From a checkpoint of a small multi-label image tagger: width 160, adamw at rate 0.0018.
Rows from expert 30 of block 5, named by matrix and row number. Rows with one number belong to one neuron. Each number is 128 + 32 x the weight over the matrix's rms, rounded and kept within 0 to 255. All counts start at 0.
# up: expert up (model.blocks.5.mlp.up, 32x80x160), inputs 80-159
# down: expert down (model.blocks.5.mlp.down, 32x160x80, transposed), outputs 80-159
up.35 [182 148 109  77 153 137 151 135 166 147 111 129 154 224 112  73  93  79 122 103 130 140 115  89 141 145 147 112 186 108  87  98 159 185  74 142  89 187  94 129 125  90  30 125 115 145  90 102 137 133 143 125  97 163 174 135 228 116 163 107 131 144 124 146 115 114  98 177 123  74 121 149 133 122 198 131 209 135  49 119]
down.35 [120 137 210 100 186 100  66 156 107 181 169  86 171 175 128 167 171 175 125  94 105 137 138 185  92  31  68 170 106  68 156 164 113 159  96 158 170 157 128 169 102 144 141 155 170 156  76  98 164 105 124 118  96 200 157 167 139 152  70 142  54 132  99 123 113  85 194 108 128 212 142 141 125 140 105 132  76  64 134 197]
up.36 [134 110 141 116 169  96 113 128  97 107 123  99 161 139  95 118 138 152 136 102 155 199 110 127 133 128 145 111 133 103 153  88 146 205 144 113 151 131  92 155 134 106 133 117  84  70 117 129 144  90 101 156 100 146 152 114 126 141 130 125 133 115 128 130 138 137 106  78 148 115 180 121 157  94 115  97  95 111 106 127]
down.36 [128  76 147 111  55 142 115 181 138 148 121 134 139 131 152 127  86 106  96 123 132  91  97  88 165 139 133  93 111 116 107  82 157 118 103 152  88 141 108 105 146 123 127 177 157 150 118  80 136 101 163  79 133 123 123 174  99 159 146 121 162 148 104 123  94  96  40 179  79 153 173 156 135 114 130 163 171 124 140  92]
up.37 [ 89 186 117 149  56 159 121 159 162 102 143 172  59 100 185 161 161  84  98 118 175 128 140 172 109 121 125  93 179 164 120 130 146 127 147  83  94  59 162 190 110 174 162 202 198  89 141  69 206  76  94 114 121 161 124 119 146 131 151 147 101 158 157 187 132 115 115 132 143  93 118 208 164  82 134  76 123 108 162 102]
down.37 [ 73 222 101 113 131 170  60 109 121 126 117 104  84 110  93 162 167 117 159 113 153 142 159 182  96 146 131  92 131 110  90 186 166 135 132 152 118  91 188 151 156 172 162 170  95 117 120 116 167 150 136 179 136 136  46 110 153  85 117 145  75 175 141 165 170 146 194 159 120 134 104 199 145 146  95 142 197 115 165 184]
up.38 [169 153 146  91 145 106 135 110 133 181 159 163 133 114  79  68 133 150 147 150 112 145 134 123  88 102 125 187 143 146 134 221 118 132  90 105 126  91 116  80 107 175 148 129  96 128 153 129 104 136  88 182 108 121 111 146 157 122 116 100 115 122 145 147  88 146 135 131 159  76 134 149 156 110 123 123 185 112 159 179]
down.38 [131  76 127 148 148  78 172  72 142  94  98 108  77 149 132 118  96 115 103 156 151 128 122 104 139 118 165 116 124 128 115  92 141 150 155  94 113 146 149 176 110 100 127 104 122 149 115 110 125 154 116 109 191 111 145 120 131 126 110 126 131 100 142 140 156 164 139 119 119 103 117 127 114 156 108  77 136 110 134 144]
up.39 [174 122 135 171  75 126 130 132  79  44 122  87  80 140 162 170  71  81 129  55 112 205 121  95 137 114 174 165 171 132 110  47 118 122 171 120 167 107 153 119 139 140 118 130 185 135 150  81 148 102  89 178 101 124 139 136 107 129 145 122 121 157 124  78 178  96  52 131  94 149  92 150 223  80 163  83 154 122 125  28]
down.39 [114 127 143  85  52 164 124 146 157 177 147 120 109 102  69 101 111 168 118  97 194 101 154 134  84 133  91  91 151  99  41 130 134 102 131 141 161 168 157 205 105  84 134 123 143 147 126 134 137 154  79  81 157 142 101 145  87 164 149 159 114 167 192 164 117 160 145 140 103 167 206 153 164 156 126 102 138 118 180 126]
up.40 [141 178 137 110 130 131 171 113 171 160 128 114 102 151 103 136 109 151 181 136 144 112 165 130  95  67 169 142 129 128 108 147 126 156  90 140  98 115 123 115 166 132 119 154 135 104 127 113 136 168 136 103 127 124 109 178 135 114 155  87  81 162 159 133 138 142 138 105 142  97 110 132 118 107 181  77 140  99 146 134]
down.40 [114 125 110 113 137  94 159 124 144  78 114 119 149 115 130 140 117 107 122 125 165  96 141 111 137 141 199 107 149 139 131 107 147 135 124  98 115 123 175 139 136 126 116 118 123 130 156 115 127 106 105 164 141 147 144 144 138 123 144 125 139 109 129 131 154 151 109 122 129 113 153 119 108 153 100 105 133  97 108  89]
up.41 [ 97 135 117 111 155 105 203 111 199 166 201 111 109 166 125 165 118 101 163 187  97  69 149 115 104 141 199 142 143 143 182 139  45 102  63 141 134 164 117 119 138 149  46  83 152 136 130 161 139  99 108 140 162  61 178 152  90 164 117 148  91 114  98 120 168 123 133 174  79 103 116 168 136 154 152  89  78 124  64  13]
down.41 [162 131 177 194 122 204 144 116 164 112 117  79  57 166 119  49 119 192 187 168 148 210 206  98  50  67  64 158 157 165  59 190  94 152 114 181 123 186 114 145  80 126 145  60 119 108 104  96 124 114 106 110 101 115 111 104 138  94 127  98  85 114 140  74 136 172 128 152 130 151 135 111 187 130 189 140 108 177 183 128]
up.42 [134 122 123 121 136 116 140  84 113 142 136 114 143  70  85 118 158 237 144 143 142 154 162 119 113 104  96 112 131 109 127 132 144 158 157  79 134 130 111  51 101 114 152 130  80  84 132 131 122  95 109 121 151 156 125 135  92 144  82 152 148  90 106 158  90 159 151  62 157 128 177 119 115 112  92 150 108 108 155 241]
down.42 [108 121 114 100  86 123 100 160 136 149 146 183 170 134 124  96 142  61  77 113 117 122  92 127 188 131 153 128 102 147 138  86 167  89  88 158  96 110  94 114 132 172  81 147 138 146 125 193 118 125 132 110  76 135 145 122 105 157 135 120 178 105  62 108  98  66  19 176  97 120 119 155 139  97 142 163 145 164  91 107]
up.43 [ 86 132  90 144  55 119 144 125 127 102 159 128  93  78 187 128 158 112 108 129 176 117 152 117 121 102 114 106 196 180  65 120 121 129 160  89 123  96 149 118 122 152 157 165 111 115 128 130 171 145  69 115 129 133 113 129 123  83 137 143 119 125 134 136 185 112 113  61 114  73 128 113 114 128 118 156 193 132 137 148]
down.43 [123 163 140 129 112 121 145  47 133 120 101 143 117  80  66 147 133 140 128 155 110 140 128  90 135 133 130 144  91 131 182 139 106 102 155 113 178 118 158 108 116 214 107 118 130 129 117 181 106 160 153 143 150 125  85  98 116 116  96 142 147 112 153 149 120 151 141 160 164  90 132 150 165  90 107 131 127 125 112 108]
up.44 [181 170 160 116 179  99 128  91 159 154 122 151 166 189 113 106  85 155 152  92 127 153 133 171  98  83 100 126 138 126 126 160 140 186 109 149  83 107 105 113 119 141 105 139  96 102  63 126 128 132 167 142 112 136 118 135 186 146 145 118 106 119 129 142 113 137 131 123 159  87 174 159 127 113 140  99 139 119 113 109]
down.44 [138 115 127 108 163 139 187  91 148  62 133 109 106 146 139 114 104 149 140 151 143 112 139 123 145 118 167 129 102 118 128 103 115 133 158 108 109 118 181 165  98 126 111  74 111 128 146 120  80 114  77 124 141 169 133  97 168 135 143 115 117 104 148 126 175 162 146 132  94 157 129  96 124 163  91 140 119 105 141 114]
up.45 [165 167 114  98  75 128 158 141 193 125 135 121 111 181 117 156 133  97 180 108 144 108 148 136  93 126 122 149 153 108 112 206 136 147  81  80  72  94 146 121 110 211 113 145 186 118 103 141 120 146 128 129 117 118 139 180 150 161 149  76  66 193 167 104 131 158 125 117 160  46 127 142 105  96 167  79 118  81 133 108]
down.45 [111 106 145 114 119 105 181 138 164  87 130 141 149 121 158 135  81 136 122 112 147 112 115  65 139 104 199 115 144 130 129  93 131 123 139  76 140 128 162 130 133 134 114 109 111 125 165 112 118 109 105 168 135 128 152 169  98 158 151 134 113  96 119 130 122 156 109  87 114  99 127 140  93 138 111  77  95  87 108 100]
up.46 [148 105 158 159 153 127 116  79 119 152 130 114 150 100 124 162 133 201 125 125 121 161 159 115 107  99 163 139 106  91 148 131 139 156 172 108 182 108 114 100 148 107 121 133 167  73 182 127 141  94 117 108 164 137 126 131 128 137 107 118 124 128 102 123 111 138 111  66 107 155 131 139 141 129  99 142 131 101 153 229]
down.46 [109 164 107 109  85 113 116 169 147 174 180 208 133 109 129  98 125  74 129  99 134  94  99 132 146 171 134 125 129 129 161  84 151  67  98 113 148 112 111 128 122 172 124 157 142 109 107 160 139 144 115 119 104 148 151 120 123 161 135 112 170 112 102 127 139  92  47 158 105 121 132 129 149  97 158 112 161 122 151  89]
up.47 [222 126 132 115 137  97 156  54  66 126  95 101 139  92  74  94 209 167 165  89 103 142 134  99 123 108 148 164 130 121  91  94 141 139 169 106 124  98 143  50 171 117 170 142  94 155 129 126  76  83 112 185 140 102  97 157  76 117 114 154 141 121 126 129 159 166 128 102 117 134 148 156 142 118 173 108 142 128  99 156]
down.47 [106 101 138  84  56 100 121 175 164 181 135 138 137 129 107  64 120 132  97 147 134 144 133 133 126 143  89 125 177 141  95 145 105 119  90 159 141 132  94 141 117 143 115 125 161 155 142 143 146 156 165 105  70  68 150 141 120 200 169 146 158 143  86  98  95 105  50 147 138 126 141 124 128  89 152  86  95 133 135  78]
up.48 [132 189 134 105 113 129 106 164 161 180 131 135  96 185 125 136  95  74 104 130 152 201 129 144 138 137 136 137 164 144 153 127 150 119  93 125  72  73 149 155 166 155 142 144 148 137 105 134  77 140 127 153  72 161 106 161 133 133 144  84  91 149 200  73 128 107 103 165 153 117 136 129 106 153 128 129 141 125 210 106]
down.48 [ 98 186 113 124 147 152  82 138  73 173 116 129 121  98  80 192 151 125 121 114 165 108  85 214 124 171 116 149 130 135 148 211 108  95 112  97 102 121 125 115 144 108 108 136  76 196 131 115 159 135 172 121 140 108 106 114 179 105 142 138 116 172 175 125 135 112 178 152 131  89 112 121  87 141  79 134 116 145 181 179]
up.49 [160 126  90 106 108  89 137 151 170 117 116 114 102 132 158 103 139  84 107 152 133 155 142 155 124 137 136 114 204 137  92 160 158 140 107 149  99  60 136 131 155 176 157 159  97 127  78 174 106 149 139 108  90 146 108 116 135 120 142 128  92 146 141 107 150  98 143 137 154 104 143 146  95 155  98 117 133 122 186 170]
down.49 [102 162 121 123 131 113  92  76 114 114 102 114  90 100  62 155 155 131 140  99 119  98 115 116 101 149 149 128 114 112 148 191  63  87 153  92 108  97 166 140  93 129 128 114  76 158 145 153 126 152 168 152 155  73 111 120  88  80 111 115 124 123 136 138 177 120 185 133 127 129 136 127 123  81  95 131 133 176 160 181]
up.50 [ 99 173 164 149  77 162 116 157 143 125 127 128  96 135 124 164  68 117 130 116 160 110 131 101  89 123 135 142 115 128 112 141 103 105 125  99 152  82 119 138 147 191  88 129 150 120 139  74 106 186 148 137  92 164 128 156 143 119 135 120 122 151 110 163 114 146 120 160 131  96 119 120 161 155 170  77 136  81 150 108]
down.50 [151 154 148 115 137 162 115  98 118 101 121 128  79 101 129 139  64 142 138  91 136  88 117 135 143 135 189 100 123 130 147 150 105 135 109 132 135 142 148 108 133 168 139 167 117 137 146  99 110 150 126 165  99 124  96 117 136 132 175 186 127 117 159 132 123 157 169 115 161 102 111 128 108 135 122 118 159 103 163 110]
up.51 [176 144 113 121 153  86 112 125  96 194 148 178 138 147 103 136 135 120 129 143 153 114 120 178 117 151 114 129 157  72 177 166 118 168 169  63 144 133 143 105 111 193 107 179 163 101  95 177 105 105 157 164 102 112 168 115 155  83 126 153 126 107 111  69 107 104 152 158 129 166 173  73 133 118  82 140  97  97 146 162]
down.51 [126 185 156 132 149  90 166 128 107  73 124 159 127  91 143 111 102 100 128 165 137 132 125 113 102 166 112 170 134 167 156 134 107 114 160 123 157 102 168 173 133 159 113  76  64 136 164 159  78 144 130 137 183 106 126 111 158  67 174 137 134 108 129 158 195 128 144  75 166  51 100  80 101 159 134 151 161 213  95 151]
up.52 [123 187 117 124 100 135 136 112 158 154 149 105  87 176 148  99  95 129 154 159 146 149 134 117 108 147 162 128 161 119 121 159 111 120 168 115 106 102 155 136 167 127 127 123 123  96  95 154 121 111 142  87 101 148 156  95 120 134 120  98  86 148 135  66 145 139 150 161 115 107 112 151 135 117 136 104 152 110 184 152]
down.52 [119 131 130 192 109 161 136 117 133 143 125  92 116 108 102 150 127 153 144 136 150 136 116 128 129 176 132 122 133 168 147 120  97 104 173 107 115 117 163  98 132  98  97 112  85 155 172 126 127 109 159 106 143 122 130 110 127 100 139 120  92 108 158 132 133 122 119 148  95  79  92 139 104 134 103 137  98 140 125 143]
up.53 [ 90  81 138 152 100 141 121 127 106  90 103 111 107  91 152 144  86 176 105 145  86 127 135  95 152 127 157 125  78 132 132  93 129 112 115 134 157 115  77 145 122 102 133  68 137 121 132 132 146 144  53 120 143 164 133 129  81 134 115 140 150 150 119 114 150 139 109  85 112 158 146 128 139 123  99  98 133 100 101 137]
down.53 [120  54 166 102  40 158 164 209 179 114 130 138 143 116 175 141  89  91 137 162 189  95  91  84 143 131 141 111  73 156 143  85 171  94 101 151 122 124 106  84 142 136 130 119 108 123 132 148 160 108 149  74 172  84 113 138 102 132 109 104 182 134 146 138 101  90  49 168 112 146 149 101 136 139 136 183 146 182 150  87]
up.54 [183 173  99 169 160 101 129 111  70 121  86 140 134 111 141 105 214 148 126 196 117 130 140 127 151 141  61 129 115 148 196 162 113 171 179  94  98 177 151  81 122 208 133 201 153 129 186 145 154  58 156 167 144 124  82 100 160  96 117 180 128 109  84  89  14 107 133 148 161 118 153 129 151 131  92 171 153 129 191 133]
down.54 [ 88 170  55 107  93 104 113  65 122 103 191 169 198 115  93 132 155  97 119 113 102 138  89 176  91 167 149 157 152 135 134 143 141  33 103  70 153  85  97 114 136 185  29 198 101  71 132 116 150 169 132 150 115 146 195 140 138  78 142 131 128 116 103  72 192  99 156 135 142 121 100  99 124 177  65 132 142  91 141 110]